From a checkpoint of a small image denoising autoencoder.
Model: 1.9M parameters, 48-pixel images, encoder arch pvt, encoder norm rmsnorm, encoder activation relu, encoder patch size [2, 2], encoder depths [6, 6], decoder norm batchnorm, decoder activation elu.
Training: adamw at rate 0.0028, 22600 steps.
Data: trained on dead-leaves pictures: piles of overlapping shapes, 145000 training examples.
Rows from block 7 of the encoder of a small image denoising autoencoder, named by matrix and row number. Rows with one number belong to one neuron. Each number is 128 + 32 x the weight over its row's rms, rounded and kept within 0 to 255. All counts start at 0. Numbers have three digits each. After the name is the row's rms in percent of the matrix's.
Before each neuron's rows are labels from the 100 images, of 14976, where the neuron reaches its highest value: "top examples" is what is common among them. Only what is clearly more common there than usual is listed. The data: dead-leaves pictures: piles of overlapping shapes.
# fc1: MLP up (encoder.blocks.7.mlp.fc1.weight, 512x128), inputs 0-63
# fc2: MLP down (encoder.blocks.7.mlp.fc2.weight, 128x512, transposed), outputs 0-63

top examples: grey; small pieces; flower
fc1.227 134:150201118142162164064094105124132093092091100055123117147130125129196123134193159123147118164121171084110128096121130130126170122134149156073119161124139148138139141179175167113160108122115062
fc2.227 133:134107120123173237136128125167136123123120145174132122146116162098174156223124034096126149142143146126108142154133126112103052124130134074108131072086110130125134064149150136127147124120120137

top examples: vivid
fc1.122 116:101130126073146183155105163077179138177110100137124139107154123080089160148111158095151095158119117099137146129115147131144121135137120109157124107155178142084152173119137094129157178142132067
fc2.122 120:198178123123142125090141104090122175110138148136129122107132133147129158120133178101205138101056149126120128099123111107154133125133125101175153171125131135089127137183166154103040132118124055

top examples: grey; small pieces; flower
fc1.297 157:124104119177126106124078131090159135128097149136149149120152174133161173172141144231064118071098134092102126037136145113121112116145095131176131146021162141111136132135168118065183125124098094
fc2.297 138:075154124120147101084114142132127133097110163147127121128141136100132154149122186136140147138040142122192129112131129097175095123129125049093144167149076141097133161169123071089037114122114092

top examples: vivid
fc1.422 157:148169147141140138100095168122137122165114151171120135052149090149083085150135166156131127171116108112138159129124140139079137142114086157122127119108164118198112130127112161136132106164191070
fc2.422 153:080045126190039098081142147179128177105126119135129124088178091155123091087127135130174122167085122132162121138133136149119163134131130118194113150144150144131128171097137105069063133121108113

top examples: cool
fc1.68 112:151078123125128153149155120128133160111109164165112145131115114092098136094117128175140123096079152131174133178126131132114089116122146097124044099114059123134147157171151133100189136140200122
fc2.68 156:116151137103112141152141113138122119061147132120155125048123139069113130079121026199110116131120102126137120174136116119101197125121130110139134121117070150153148173141199130126120084124105096

top examples: grey; flower
fc1.271 134:144143120151106107176170140122126131203117154111127141108108141111089097072141076095109162152127083143132135170116117124138122131116131165157114084101170117048139057117148094137136141121168165
fc2.271 136:082156124162171108167095096076128125182123146103117120141029149075200091102128088162121119150179135143118135122128133164085154127126123170127133079130127142105129136097191075113121099127115088

top examples: grey; flower; frame
fc1.31 134:176129157109142109190154089096129127156150091165108140123082074123133100110145123153104131072131141152172137179153126112108075110125128163127130090168136132209137170104116160123082159145146157
fc2.31 116:129107118141140187163098141119131154134120161200123126095125129077142162134121031086130123184201153114128135133124129161065079124128126104138145046091111131082134131125116061161187085123122197

top examples: vivid
fc1.17 143:167113150170121105095154149150108098088153056127120143121164140114202068101113169096143143150128151092145087113156124151132091145116081142066129133145165130166136179131070111116079135156101158
fc2.17 141:172117128168063090072131164062130132118126154111128129128156142124173161092132162169115130173064139121066140177132127129113140128135135069152118152142146114144128223123074046120063123123131101

top examples: vivid
fc1.241 109:156161141091131088118058180149125090099121094158143135077106129171099117180157146095108128138098143120112120073134126110110142141133147156053161175108106144083150125106095116153062146132123091
fc2.241 098:144082129107037164096141155087127160147125046082124139184159090074122175126117122130128126112096097133175142156117134160164166137126122038119096126163085108175132109139121071179161088123133085

top examples: cool
fc1.248 129:102136125092135099171124100129124132034112110056107127109156088119120103120129126150098115087092122141126128107130129116127188136113156143185066210095163127081125120115170098176152138106075187
fc2.248 145:099090134127108161117139088135129112137137115158139134136085135149190131125134220157123087099135130107138115179126133120146119135128123099156255128140161140168122141136100163110050132127109087

top examples: grey; flower; frame
fc1.274 153:147174126085170087122094090078146097071098092104135135110093096073160100150108111118146101096113150168094120077118155147115165118133130138124129140167116142206122122140158128074163114111091099
fc2.274 137:104133125096111120142105175172130072173123168118126122093053180119147157138131153177120170125196106150152134076129132173148179130129127149125143047149092127127120082063149101089193110130114078

top examples: grey
fc1.115 140:095123122101127092077141187241137118157122205121124132113108111120131149155120151119145111099156099110141124189124141107178052159129110162133091156184097125104111080104137071082147175119117108
fc2.115 131:140140130189152049077138141164125089106138144146128130115037079118156170110125160102129124119159136113107115161128126105142088147125122145105176170113168147115137129093174190131209135123102159

top examples: grey; flower
fc1.445 140:109127144152113136185162156154122115161115112154126144149189138199116089160106140126092125115056076127109137223128145126137066128126134127146119065151136138095147121143111144093094163141148105
fc2.445 141:175085125086108086061105139098129126183125136132121124125059088096128135042133130167106177030174156119102141137122134135123180129128120112134102140132181121200122111079103096120127099127130159

top examples: vivid
fc1.380 112:139104110113146143102104130134133151046125074122118132120130103107157157157158172145187068144139152085142132107123132156084106136115144145107135084125124117194142156177124042137158120116126091
fc2.380 103:119120132126067089178148097152124152156136130097109129150131127083166139095128176104129194052140093141119126077126128182179177127127130096086124088151140118138119119086126187087123118128122178

top examples: cool
fc1.477 139:109181108086099140109152130083129138090147093136134089086140190125173176188133147122122098104117117196122130141150083119170106128113196144117149164133122116151108089191145155122152108071104082
fc2.477 144:160124132103206104124136115061119155091132129176098132151080169154126118094124109051183117129117119127177125188125122162181141140127126095145146178136097135158135089167122119155130099123116130

top examples: vivid
fc1.4 071:146133127090136104152144118136144136137126171127072135159072149105085140095147111144113130108124101168164185162140125110122127119131140158152033090089153136130109147165100097077132116137254141
fc2.4 111:127126130143121138146110136129127131129127110128130123122144124136151097118116104146122134134127142131108000153133124133123118133126121109140198124122125245143124135117136152129139131121008143